{"model": "contrastive image-text model", "image_size": 48, "horizontal_flip": true, "encoder_norm": "layernorm", "encoder_mlp_ratio": 2.67, "text_encoder_norm": "layernorm_no_bias", "text_encoder_head_dim": 32, "text_encoder_positions": "learned", "adamw_lr_other_params": 0.0012, "l1_shrink": 0.003, "steps": 4700, "batch_size": 128, "decay_fraction": 0.3, "warmup_steps": 230}
Rows from block 2 of the text encoder of a small contrastive image-text model, named by matrix and row number. Rows with one number belong to one neuron. Each number is 500 + 25 x the weight over its row's rms, rounded and kept within 0 to 999. All counts start at 0. Numbers have three digits each.
After each neuron's rows are labels from the 100 texts, of 14976, where the neuron reaches its highest value: "tokens" is the input token at the peak. Only what is clearly more common there than usual is listed. The data: rendered made-up planets. In brackets: how many of the 100.
# fc1: MLP up (text_encoder.blocks.2.mlp.fc1.weight, 384x192), inputs 0-191
# fc2: MLP down (text_encoder.blocks.2.mlp.fc2.weight, 192x384, transposed), outputs 0-191

fc1.185:465526501514523467470497530512436461497466483528496498498505505464483511495486522489511508491543499462518512498530550481519501491492477502488540498469503440499475507502492503482504549525494515483519469574549502495499464524522521506490515449513499492505501518483500494556450504500521439544530504489483481449489506487516496503513523499489440512525477478479511497534462470502473546486450493498467524510486505544469472495511501503522453499498507505549535529514500502538539510509502548502478524485503478511518449508503500504485527489484501432457519468500497508494503495542522519503
fc2.185:500501491513500500500504500500500510496500545498556483516482503502505501460492499500498486532507518528500492536499474486502484500467501504491498500520571499499503483500507514467500501494496483499500505499490535501510507498466457517519504557501532526506500500476475520461528527500474564452448500480493500525488512512500495526500410492551493544502489525566524500485513530532545428526472566499499500513519501504495500497495472501434524497456464501495500482499419454497500500483528476459496500467500503500500520468525512466533500492500477500498517578517506501501482499500476494454
tokens: "lava" (100)

fc1.3:489497469507466488507527504492496532548503500466486486518498500503468535516516499479469484508511539500476518468510509517502513482488507526489543510481508501477522488476442491491526502543531497514541453483525510477532523487530520504456499489460519501509503467517494516489472502502524527524485507490515486533508514538522468522496518520499484521470508398493525482517455521475479490458544462511483458487490545489485483497483490517512470519500480480487524511539491519459514496499428473532520500510488504478492508578487476492515500482453513523484520537508561428514502531486494502529
fc2.3:517512491460458528500496497508508468482527495550449521458497480547458520463489539520499475485476469496491505513458509431476522520509489500518513440500499500507479519492486478543499473493509554443476521503496551520526515532502541497522484530537521504508485501559499466496469543464524515515500468493473493477523466499529496501524454506497468535488514506492504486490463505500500516530469576500507487466501459505545491451514534526465538471465494478507521503534482502499483485501540518480491455481509527504512539538491494521512519531530500529500493488500485494500503496479484505493
tokens: "desert" (100)

fc1.30:519489559502505487477500508525477496497515500521473497529465500491489483495505502526546486532480514505531496498519506512471500479513493467535495490483542495536488495477481494535500535549438486520555519495507496504519489486521471526467501450489517509515497533462437546489502485505507470494486490500513519498479563505489506502504502589538474497522503471489465531502478480514491481503511524529496510474448512512477483491501493465500480520522449501494525520496497503521505504515454497500477506489528489502475504527541486492503451509431519507552453453531544513527482507475509432476
fc2.30:485519543485539493539525476535494517500442505502487488511527497532497507483494480488463501455508517538511476478519492523512460502503513495499514540478486468489505500528497506540509500514514497518495556515482578499499527518482537469504517518502480467521467478502512521501513478469509484521467501486498460479499474499521486495492470513421481490428500492564500515536496505505481485526534470508495491512516557529524520517483468501503490462484533497557504486495538507490518502484491499473509484495466517515468481410472492450516481502517505519520523503526469506500499564458490500502
tokens: "a" (100)

fc1.377:503500499494498500506549500506500491500500501542486504497484472500500516500504478501501471494503502501488451498500508488461502500500498482485500499500509516500499530481475501526516481502500500500498508629474497551495500503496500511500515484500496491505489554499606498447498496500499501505503501513423496491506558500495489500519510497500544501500503494500500490499461500498500501500497438515495507500500492520505427491500564516523498523499500504543500506506503513497499520499500500500490471482499501588495501497500498500487502490496486617503505413494507500499502487511442500500
fc2.377:500500500500500500500500500500500500500500500500500500500500516500500500500500500500500500500500500500500511500500500500500500500500500500500500500500500500500500500500500500500500500500500500500500500500500500500500500500500500500500500499500500500500500500500232500500500500511500500500500500500517500500508449500500500500500500500500434500500500500500500500500557500500500500500500500500500500500500500500500663500500500500500500500500500500500500500500500500500500500500500500500500500500500500396500500500500500500500500500500500500500500500500500500500500500500500500500
tokens: "an" (100)

fc1.158:509463484535499534509459488498474476501501453515429432485527490505507508477546500513503522520493499533505495498508497500546527472497541525492548519543506469466544513483536492483493504553474487477500505492472504512495486493503481510523499466518510496447511546513501467423498490498496498538512472494506514507546508523501533540493517550508519510545492513496527463498507490519523512527482513507457499438509460481464448501485497482506518485514492480497491541543528487475510495564543501495517474486506478495521468466507519493494475493485492529490490490535522477473474484495492465540
fc2.158:499520509475486514472492516503524463537530502498501566495455519480495517520465491503497484483532484516469505491533442536475499501531446539493501498501527522504493462500499481489475504485465527543513504494511494490507491475546488567465499491523485512549457501561475482555527500499499485456530500516481501504494499501500452525503489463498516500497517496484563497514455541504520487490509532477498500530527557504549494496546518500454544544488542496491494494464500476503465500463430517489499500504532496510491501491449537510484490500498512500499458499455491499501516510509481521472
tokens: "an" (100)

fc1.115:494512512473499526502499524474508529454535499500490458500499492504502519497501501482513492500460486493510494511487498498535502493513515521486514514505482521496514527512521502546522521503500498512501476523506535516503460500478492466516483497538399497491490529491495492533438492484509520517526574517535503478493500499500498447527504513498502500504498466486538441435501518500501439499500521505479489500491465489445527455496523573496453494487500557519518499508509475499495530539496497516512488481495500504548515461450506500520473476452537434485454503502480541512522532502500485475
fc2.115:500504480471500540484528466507500500517505564500500497500502498498537441555518500491500500507503500506485455518500500482478502519500506478500499465493523466501508499500496520497444498497480536441482500500500566508481500504506502501500455538499531500500530473500524500500500528500491500464495495449495520500500474500496500524499500500500500495485500500551482509500500523511500520500496500496494529490500500496490500504466444440504549486516497448471520518469475499506499408509501500501432500527510531536472500563584522500446510530579468543500500500442523500490492489505500496508
tokens: "two" (100)

fc1.96:482508460496495503493445499473507503502498478498549519471518493545516497489486475478472489506521515472486516518520525488485524495498518462488519525516495522500466507489501522447473528559504498473485461464505510501537509522478522519508558459452480471478501492523514458506543484536500493476509503513521483471513499502488452531506542465512530491529522537467498467504556490493498493533491433486482528535510473481494497508502550453493505498501508512503509533539497475504441436545516500531498454462460530526503491534494517508490504531498503508507451489524520484506495526538548515486
fc2.96:487511495494524486532495536500501565527506475512514483503510510513480506505492523545495526500471482506505534495489544439471578505473477493466472507480447531501519490519471483555495513409520500487518520517481515511511507481535476533496509499491471486516537501481499459503489476504528540527510520517488536498454496460504488498497489512509451478503499539486516490465503477508481495497429535522476469471503490518500497503489506501539494475515470516525483493486461551491472514527537554478454473513503489489506482540537499513502521511504498502493566482473471490494496483528480459503
tokens: "lava" (100)

fc1.145:477544480412485546472490500475494493483446498510501500514487483499502515481507480499507503499500500563538520505490502465544507513530499502497519524520500511501456502525510502498442503528542498474514524507503501501507503459518509444463499527509488480500519442491488479458495453510568509500500502500447494505544487548480488488491506474541509458538518500533502476523503471518502501508507535504495501504516472555526503491522471518501473485505478474478503589528514502470502501489451505540486503496467471476502510477518484507489501532495464517522499513501502465510529483516533495435
fc2.145:536498519586483477568520501499508471521572499526475501497498500478475455506503499483466500446502499501474485502500516483438501478500499500484500530466466508500539507499499456551503506498498466477501499521494505497495474500497500576489548495524534463505499502571466560501514507548456500499506496501516476501497454485479498493499502506502485567466504504489507516502496497500532536529508505447499500501498503505486502468500500500496514529484485542544507492500470511493500554499482547503464471499503500472505500504500476490494507508539559500498479544479486503520521501467484451502
tokens: "an" (100)

fc1.316:504486485476525485501507523491498459500485476500468543498522481504484498505503485474494515498500464451503520497534496488489503501485525451525528492495511453522508548477486510550466482475539513524527515514487462498494490478505554547522495473486507450484498523491516482498486506495481495502542530492462500438501484487515492491476582519509485497534477485502502526528469478517525457520498497485533510488499470495500506532487506504547512531543486474500493480546523512543503542518495523472507507475494474494501483521521540479446485529461450477493522507455456458532513503536500556560
fc2.316:503493525529460525560493466505508508527535473471506490478528476467512476497489500516503534557479506518534501480484532501513505442467468528490501480521489507474540521514527558509504509499471534508504502501483507534524495523479503495499508466469522493498501505509470527487542486535473508507521464526558499522527526487471517497533516545496481469462514461508509497471497483501425482519500519513498502507462489503485464452488484466493481460487470498505500503512497555468494515455525447505488426495497515503477508501519487544480495506494565486507517550502487527500450470512517484484
tokens: "," (100)

fc1.14:505504456510501499543506500467497508490495511526484517522510458471549474501504526550431529491493509474505482529497525491505555526476522509515513486493488520521511499482480506503470513503472521526506524461482532455483471512495441561497557509447494467502503531499460514473505506483518515499467497513529509478506482497485484524521520518475498504532489469509510505455460510515498476481506509525459513531485533530449520509521493528506515487495504481468504493514535547491506550461493546464500507464525522460496461493539470475539485484480486517557534512498475494487477443511501500453
fc2.14:481497477495528499529469497454471494494492501519513502501487509541501535499492492506500466499530487498498490506538496534474460515498510490493507485511576499498478478440523518500521490517485521483497454544472487499500537494431538509490506436490479482506499487515510482564539478540485486491528476529479500513485515508476533474510478415493522507508503510482487474511557525504417486497493489491461521530528495476544510506544504449485522510476499500489500496500499478527544479540487435531513500492555499531500493540476506502520515489538486494494492492534505531477501512505501504502
tokens: "lava" (100)

fc1.286:510507525500481504503492478517523453522500432474484468489550488496500557481518466499504503494450499495509481529511546487499503479546506471495500504496503503493505484501467496522436490511558511539483528536501512464498498498499489516515510453470510504499536467503548504505499519480523485517499513497499500534500548489479499537501512526500558498496468484535493500520509500482500485533474515499488493536553527502500495433501454513495569501500487440499481502490538516502457442507514558521472502465510501469496496491500496557508470471499491481557496501487470509495528498507500500438
fc2.286:564505465518500500500477500500513578516486510490488500501468500501500468500500499567500500528501496530540502500500493500500506500442493500493504481514501516500514525515484465479500500464447500435498503493500493499503529476500503547500500454500500473500465531486466500541425500501441536501512498500580488535500479508565506499504483455502457479478536507428456491501500500500485496500488497500510497500469500500512482614500500519501500502498549508487537539500500500507476500504501462506501535499501495502491500520500498499482549500517501497439507500504503471500489516510499500496
tokens: "," (100)

fc1.326:499545497497441494523492546514508502516483504488511498493498442508501501499559502467500467531455501474519492509491549444501492507480518506464464566470494500481498484504465502524507479472495500513498488514517472585477555504500485506499500496479504500441501511458502491490453497456516511529542515521501500520530497498500512499496488508538463490477518502502501494492498499489571502524551497517516501475497539504513486500504512486485458494501515501502505537510490527454509502488481494465501432491520501464581516505469479460497523531507457517475485460459533535501513502503500493508
fc2.326:500500500526553500509531476484537500500500512531441496500529500500465500500454464521481500500500500534485501537500481500500405519500500500500556444498506517494500500529524461533539455490527485461566500500500520500518466500500504488463500500500490477513487519564500500500500500500505500476517551501500494509500488500500500500500500426485500502500407500500500457514489505500500560500500490500465474478500499500458557500500500500492500500466512500500519517505500500512465507603527488500462512500500500500500500500515498554497468499518500479500500513578519500500494491514503500500
tokens: "desert" (100)

fc1.242:526494488472501508516516532474488493535496530473490518500475490523502512486468484532504518519504505466492446498522504496509502504476513533478448479473483511435495494487506508483451511532527439519548518503532541514510491493460476563506494451464445484526496487469473504534522501517525521478507554526521486439474521512469480517502487505490515524546487492512504495481484563493487497484512520473491488514458488498481535503527491503460481508506501498456486516509526508516493507484521504511503542492517520505527434480544497477534498470485510489514507460506569541466557487503489487481
fc2.242:472508453506501476526479500501461451525478475542574452525517514497485499507424538489468500504513510491520495497501506525437501542511463504462496559502536526543468484500478478479479506485491489467520498490473506508482474491493484519505500482470500481523527523501475489559495517466507539557501490505485494546436496494495504495522486500488523519530518514489521488469489499514500470579511522498473497519562527484568497540500551483465493465482498507462496503495499503500528485497500512496521495530509507500544502525507480468505498490509486512498499479484490513468485481521509523471
tokens: "lava" (100)

fc1.263:524426498443501518535519471498533480482503509457469492460458483474465535495479462488486505504492488486463472521483491487504508468484507524496494485536537532496498497523498501478512474527516538523509498536483501487507524537512497496528456491512507479510533515488564490555442492511519525470496530455540473472484504511518457474468505513490493437497527478488493493505535545501500513500527499490523482541512516475528454524482478496506521477500512460484509512498535537499511478524542528505518471507464547466512502497506520516505506458513481540474449531515474500525467509487534496536
fc2.263:488536495547497468455457495489512512504428479513465504509494511513551490499503551493477473527497502466533511459495518483510478503491496556519516474495517496515485522480469476508461527485513561500490524543525468486533505521500498502483501480503497552534491524506450509509471480511492483526517495546445512526474462509498499514511521531514498505478503487483517490481513520514488512501495488499453484539477500466537505461514519474535525510488514479522509491490505494476507434484472478541465487500539435534476496532476490509499539528478558492500516499500523500489483517500437533456
tokens: "two" (100)

fc1.207:489415508492500476502494532494522500508502467473500503501537506495500504499500500499500501500505465500500524501499509498510501492505535491500504488500486498429496521500500500544482449557500411488523500500502501537500556505499587518521500514499498490501519486497500500507529501537523497500502499534502505453471450500499512517480498499463498505499497498529497501468499500500441435500539500407516499499525520500499472500459500495500434500492513500497483500491500494497502555501512465559435517497499499527502501499497499493490512595500498518498499501474484500512501557508500497499
fc2.207:500644500500500500417500500499500539500500500503500500500500500500500500501500509500500500488499513500562500500500500500500500500501500500500500500500501500500500500500500501500500500500500499500500500500500500500500469500500334500500455500496500500500500500500500500500500505500500500500500500500500500501500546500500500499500500500617500500500499500440500500564500500540500500500501500500500500500500500500501500501500498500555500500500500500500551500455502500541500454500500500427500499500500500479502500500500500503500473499500499500500500500500500580500500420500499500500
tokens: "lava" (100)

fc1.276:486524485495530500539536520467456489504494481503500489501515496492529451515468521504456504455517484499496500533499491491550531544479503500480497493471507512498484461504483513492484528522456507508505516486497505493479477528522500542497497479493497459531504490488484535489527514499499494503500488458500459468553504503494507504515539526502461504508498469478499490487520509508520508488558528518471483528488505508475498513510506582465502492493493466448466507507511548500519483486519519444495509463509477445572450500588536447475519511495493497560510478508514508499509474532500458505
fc2.276:498501464457526481500496544489486498493500500504508491500501520512480503499499504523471457503537505498500499502504501538425477509499497501495482500505558522502500511446547499499498498501512491479500444533472517497496506491455509471504485503446504500509517496509536479607514499493457486530505478516501500508469501485500522497504497425500500488534483510524501484502501501510475497499459485503485520615543545497525502508507465428490505535488498501466499500501500498501500499529466464501505495503503501526516477518500504486580500476511500502485494496524500546490505491480501518435
tokens: "a" (100)

fc1.369:494524520467479523522480537471507567483507474484548481498539520486488514560530478513506550465462496499545492500516529496470509482486486494462486490497477528512500520509484489520491525494502470500518492506503509499492481517491493507495564483456497486494474539508490514464530509508506481491457525492486480538473468472508500486516537507464506526530490474492505511450456563484488499531500526481475513527475490476469498500496550472525509507495469528511514547493507503498510490507515503512549498528476494433520500483528479484449476523508532531493511496465463511543486508507531426440
fc2.369:512484470499528507476491509532522496467450504549528526491458514529518498424433505533525491513527493488513511523502501478505499518500482506502513474506552526481508479494499494511499459469503510499496521524493479482500494460471527529495503460472472483489513471476522466574467483500492516491504483494543530458480519503485553495511446443513502467486551528436524491542504524487472492475444476511484524499500475508555489541509512526498507504493528459502496510502503558503473492530503518500489501504520491529485482496503511533504519529498510452487482515534517502440486525507508496474
tokens: "," (100)

fc1.50:512467468453476508499500551471506501462504501504485537481510502467490504532491513479477478521516532472463484539519505500534506473509514513481505491501560499521532546476495533493443543501497520524520507466505504482525534521441534461490517501522510489487463500477479532515512482500502501455469519463525483500498480501545508536489500505479558498534462436480500509507481478494478479488537547519468522502506478477480484511551505455503477561513477494461495527447495464519542504490488494514490454464496461491488510547484509500517498540521480531521506507534542491501488496499513495482
fc2.50:502464546548513511524501487494502518449485515518493495455497499510467436484514508543490489495490532510502485478509514515502493502526502524437469513530501490514499503473497490558502569500484467527456499537421507490500500500507480490489496500511500497511534509536450510488495498524509475518476500497508500499522504513500513464477498515501460460502490501500517585474486501498537479485501497481558459477453512511545515545505495473490471501507509502520509513484546494469524478501537512522501497487518434500474473522485469500473467528521498423510479503500533517518534514504503463499
tokens: "moons" (100)

fc1.194:484486478499487477491483502508486539504459479546502514487510474484558512488502541506459495534519520463492500539503555543455504505497516518466494515525529485507502476504522478496475494524500459535505451497495520522497483514486518504414518468464499475518497542523495479500522490510502538500498495521507509492477509491477489499545530475530508485521504500491513539430487482491500442481485463521493511555529507444508488492538551472496485461546552505472511521470496499491450487523550522526502503502483491479524481507539519509492494491489503478480504519482515497455475507563520472493
fc2.194:488497467446504500489474526471481517551524485494539478499495502516461490502528527554529581484521486545495508495521558504508538514501467493432480496478500515498491480501434476488490483429501497465520529504498498540530521536534502501515512513491506508525508493496480457504513492510463504520483526463506497520469506485486499510526478529495477484511496544502498513507512451508498524485480539506513504507511487476507519506501536480523501525492467453511472493551515528506509457490514517439492486514527490522510455506542502481525492509536435485500524480520482488474496459490529463473
tokens: "lava" (100)

fc1.171:476500466499492519440504540459473527502508495488468493508520498518449503451494500507505491498467471457503499530508458530483509507514477466489455506549527504484498501505494543516446505449495454517530522480565501494490493507447491488521517512498488499496471515477499503466526532487506448473494495532501451512524490532549470474464492470487484514534470493538505504513526518523530476447531563517530512502544527514497538543500498473481484487557517553475492514472503459494493524512488505515535503485531473493512483500524516479496496513497516522512458493495470511477523538498500521488
fc2.171:490486491503516444501549477485515458501443501483492500498486531519481478475469518494487449480501501492499496528512497521559500529537513503455499499532450529500462462487503486524499563532501489493507515479477492508528477521541467488500495578502509504475502471500442500466496500502528499495501499498512475508505486567533506501456493495500528459504474530532497493516506487491567500499527501504516492512513500492502497526501482475495500531523522513426520500472536488523511468456506489513514494497501440520488491484493497458494537536571492507500494526504521529501484531493514519438
tokens: "moons" (100)

fc1.71:521485468542463506534476488499489456535494542476443474451513475498490528497509466521512498461493499514520435507518454479532514501459493533478523508509529511543475504482510498504522562518544502489467502501451504497492487508503510485490500486510499509484473480487556504509477491458492486485517514490493511504502551496512485504530540473509514503521499498471489489508522507458507460464472501476500521500487432509486485496538445557508502451476527496507518518528504541484556531494555500497478534476497499546498509550502488471514491516547474527502495484482508473521462496533495516519
fc2.71:502486550476513507458517496518455489503490515498516503481502550530463472457492546500479490501505464501496590519486482536529442493546504445498491499498497475504529596487499548488438509498485515500489500508473487507499500503470504497498540486450482522520500501506490498493505514484505454482476528485447507520493509461506512523506461452461494520510505513507530514498538498471504526502542511495479511504476505499546495499463510533498495531499500501490517507523541506499466517487493518540476501521498485470494485486522471494506459433468528485495521506546541472500510500492472519484
tokens: "two" (100)

fc1.103:559506477477449460532491508474508488506473497499491498474505510506476514518511487481530504499505499559444483486530517489531507498448526525491481513500502544506501461531510472479483471449481513524490476484496520492513512493514458501553492500509488513476455521425506490499522497481550478538470485501512474444476491480481506489516514527502490521498526507498488519483556497479527528533518496530559485501499497474471442488502478567491459499493514504484520503529531497490442505490493546491559457519461474492522512492494508497567495520495501523523495484510518529515479508497519503491
fc2.103:530489556500453482514511500496414472503509506491499520480514562531495500527512471513533492420505505500501501508520471501497497442494473500498515525497548488490495495528500512503437452499508494532507506495479467465511500522516500505493492564436506500433466509511543522475533490480508493508525492486470497443508464495499496483500524500525511527486544533480499496514508500528505528537497492543496494496488475499486431433497493500489495563490489505498524502482499492491496518488511497502499472501500501506510539475502514497510508482545500498484481506505511525499493498567510510557
tokens: "rings" (100)

fc1.167:475549462543498496485452477537502500512531520518495497498476498529519498533517457501532495494497520524499453525512530490484497531424479487469500476495493510493510521484513508456550501483512518488467486530544514530526508529472491474530455488494422545515522486501438496501466497517495474454514483508507554480497514459510511450554514488544449526534516472544471496488496503488498500485480491532465507505481441489503508533475498523507484507488524487541501511539476489498493501530476505491518484541478495506507504470524495518523511477458499522513484486524549504486513480520513501495
fc2.167:522428505495499493528500495534484510499492475499544496485512501500464502470496498488484488501466502495482512491493501545496437498508543533502503547536491522516489498487474526504490499536499496557547500498474476485485497510506505531511500492596513500500505519514501487505501494493512506540456502486494440524502493506479527517499450551514519499494507485439529512493524478500492490478507525452504468496505552504522539497562508500503488458552501500476508519499500521502517488481501463495515502491525505447492523461433495466501503514498454484501427500485457483488500499453532503535
tokens: "a" (100)

fc1.164:485499462505483506495498568535456527502498500528549524519527561477535500565507504512494536500441502526529498498498552525509494485482514498488489500518474493470496459485500492467500501503475490511487487481483494492458542505538477496470494482491498531490489468486453513499507527483507497487505469500482448552495572492505494507491464507513474514475439498506539536494469502444517503491508500491481504491502521500504494500479515559474492520546490526501497499507523475518479479487511506441514544523497497529511512465481544501500497496474555506539477500514527443483549502527517520476
fc2.164:486500501492442494480467480500490507554492516500474441498468501521520414491500496480487488500494478522483518517513509499500494491425509499502498495490485504501506464494523542505521510505492499447500500472499500500563500549501499532539455500529508486528519505508480436509498501497536500507504495523506511480470500447505463483458530495496489499524497502578430514472499528515503592490534453502469524572478508506481506507495481475505501507474508500499503498461514499501500496559505486494492499529518498503514503531504496519500500486448520519522500464501518468520499500509507525521
tokens: "moons" (100)

fc1.254:505500465537511537497500532499500486511524502498554488496486508552484501500503504469528468534519504496508507485500590505525453472468503509459447501498524476464489484506502500501510490413500504509499479495512448505540541491475500496509471497532500475512517485470459509500484437500500479461527541513486481457523486450501501490501515501521508490499537503489489507525501516488477535452544494471510483490518475501505515517503485509536499441480517509549515494504494501495521486500490460531544437520498500532492502507540471503538573490500551480494462495507507491478497488503510509519
fc2.254:530499503500493495500504497499500502473500500450480500468500507500440499507563500473464500484500495500500501503500493500500501483500529453585536500500499500598487524500504501508500497539478500500546593495481500534500500497500504488431514501492500533500452511505500489512494517478500500549538500521500500510449543490500491500500493472500485500516455500500530491500500473505509473532500493500456500444500501609504512485500500481457500500500500500500500500531501513500495500511500500500503504492433500500499531500503531536500446500560500500501500511500449500545500500490538513479
tokens: "desert" (100)

fc1.168:558536511496512501554491510500498478500494507519479497514539516512525563511499481476490497549475507509498495525503522501510494487546507433505526478483491517528543516473500496503503470541485433520494467501531505493462503519481482504500502490506500476502476523540513524498520484498471508461460501509501500439459516497438484458468478531495523516500463476446508493505519486508499540501508493541507527499571547497507469494501500462501500499508500500482568520512522515521424507509455489530483469514472500489510499473478498477544486499489509515465502529501515482470490500492496439502
fc2.168:508501502496474469510500480498521488500521504500502524499499519503471485490498500577500507452510489491445466500513470507500453475500525486500517619497608507495498504505501501500471499504500477500509500483459517521536483536522541499501499481500504488478420437500538479528499500462499504500503500508499519412517474500497500534500528474514500500550504500517454518501527500506501503439500501500501511477472500500492488519442493486489499527491501500514493491512502477507486553500500507479488524500470497569487498503500500500500458500508480518500500511508496554502508526498496507513
tokens: "rings" (100)

fc1.176:516516520499515519517516479482469472509503502488526489455520507475492524482521508521516500497488534478516462503487536534414495520496472520477452499527536518516444487536499483472488504499485528500490471506424482505485500478505460490500506497499516468502497489498497538458456541487490577501513496511528464528531543445536503493514527515525513500510501516464539494499534485440512535556465472486552503481524498533490513524525508515496519527509539505458496533472481520514503472498469499521494477471497489503562497522491517497491480506463463510495503474458484494498492532471493500504
fc2.176:467503486506501515512495515504487506535458501485504481508515488501509540497488493486486504532496512508478543491499497500516501521502487434489537472486468421472545499509485539498478527467508505529506505505545500494495497569522485450496492491475488535504516502528534506464500489506484467501486513525463500514489464493503539488452488528431501590502465476502470488507493549511514460503539531488503510499528513500488515517499479514563465515473536458539511513574514489485498513498500534499551461510503471504442514475509506464495501493484507502487516497507481471467505502472493478502
tokens: "a" (100)

fc1.265:541519470522499488537492495529496490519472533513476515471506449538507500493522457498499472480493539518500465496538508494503505514438497518493474448478547608499493502536470514520501477503515503497472517486470537488481503475486491480513517507497504531469476478503513515461497465501518493466482482542481503502474600482480493479506499485493513470474529523492486492524504532482494496482484502502515517520515459501503517553532481498491533523506522494559507477558496520483482524474475554481472487482493501505514479484512494503564469501519457532494510501490509524500474476467486508505
fc2.265:468483557499499511449501500496504500473527496467503500523515542463503473485489529500507506542497473499476468500523496500500499502512503500527501513500477396576483490489505498480512509508493459497513459498536455500501535503510553515500509497501484496552514606524493502502502508488510465500501500497472500511504484502502501539500518500514497506520509489495500515515490464547504508502518485500472500481493545488511467420480537500500422465510500518441502500496526454505507524529510485500500537492514496500499498522498497499474514486477504500497479541500496409508529515501500500500
tokens: "desert" (100)

fc1.206:519526541520473506475533487486491491511498457462467495490520473501516506553509496502521499501498514501477468544512485478505523486507500493468499539502534501518522512544532494494451481473495474525498469501504524480496523528483448485460493515451460477482451501501572507481529492482531515536513520489498500446531491478486497468498477509503549518510526491493488523510522483507508501553536512546497500529506506491477420451504484542519477520527508485484502514501476448495477504480494570523512455493493481499471487470476518501519538484477539502508451511477534520537465519484517527505
fc2.206:529459504561502491561500497503484507505506483499524508497483514520481501533511444490484511496474506534500455487569500474499529479465505486500504489492504506509482500519481514485519548487503515514505498484479434489500511512491475501507502533522499504500535474492499536500540496470472501502470545462497471436476415512492468467492522492498495504510524490457484564478543482490493509498495510501493488466470463505481526475546443551518520500485492504515515565544491502492501485492498570505504484512552522493484502463505500500514499505497439510535477484493506492535507524524500503519
tokens: "rings" (100)

fc1.179:544516479498501484494463506519507494460489536488489491465562451500533543499479509499510512539511507499518429532502554477508462498517446481502539496496518503471525514482496506516482490531573456469487521468525527517485492503518499482492557489487482493485476503523507493499488536480526496511541411503454471498552517527450526504504484512516529521509459515502470491506461501510487483507524480502509505494501503522497497485465498502473497501457514455470483527535489511479492495534498493492474512500515491535535526519477491517498482492500463495529466511507544517481528522500475540446
fc2.179:493478521500489488470496523497503501511509495555494506484456495496493499519489489513456477496515495524494504490470508499490550466520536495479545489483499505496486492504501480494494497499495519491518510501518551503495511504505481527502451510519555507522515492492491417500515446538500521467503544502491557489468558446507500508493494514489504516510515446507495460483523451501499517510492515473463491476535582478478527532503521480537517492484500510503492442505428506479463503467494531510509525477485523441500496525502455508507501481496581534507501528483511498490474537505512486469
tokens: "an" (100)

fc1.1:450501504500492552490463469497496501503524504497492487493491501489503513464485513442565534508471459521546488505520476524520506473514488449498502505513429512489465489490519472500509554482508499495525498500512516474512503550503526523473478484506508488493525510467483478519584538545536457545507536444526464474512507517538497500469516492469462501502491485538449498484489496513500502477500486493461480532532483507505513427477537499459498507509521499505505508489528520518542478516481496511502538466533502499504493514508511487458522491497483449497491507547486534510477507518495517510
fc2.1:500501462484503446528526558499528501498505498499527527492532495506505517492467416486458493500488508473524478463488488450508499491470472536520523497524514501508500500499497571502499437543449499510511514501500481466498498483499512561504504543503498486475547497542530465480435498503505542495516489508540541493518500501487510503528515499509508546496537500459531459510509518503500499521470506505489485500476510493472503483512478497554550499487487513474503507507478500507445501504504473497494436496466500499479533524508501533542481550499529510440491488469472513500490488467516498491
tokens: "," (100)

fc1.54:485482420486478506492498501502506530516544485523513500493462491533476521534490488541460514501522477496539553489493533494525488480480524463478528519469503513460540468486501519492498465525483519498481488473526510509489498489462512490478467504558529483430467502517501491493486522541483500468480466482557496509550512543482462556507483486487463464483484505484478516486507519537476508527485509489478508531487498504453452521497552555513521510552489496482517479543495538493511514533516500484502463521495486518500498484488503489431472506490520507523509520492537507512501495523476481485
fc2.54:517534497498538489542540488482558513489513491501478521499514521511502493455471513485520513478469530476507462534502496515465506503463492509528516493505513490512516479522512491500497480469565468471493484531536506526485500515497522524489510441488496503573501566538523505500541509500483424523482475527505474450524525501492493488509511494510511498501490471493511472520502467520485444503480446482505506468515494459480501503509502463474475513517519522518490495476506497501443511527464470534436517489498528508492515487513479458531523475502512504488467541491494520501502581508461516522
tokens: "desert" (100)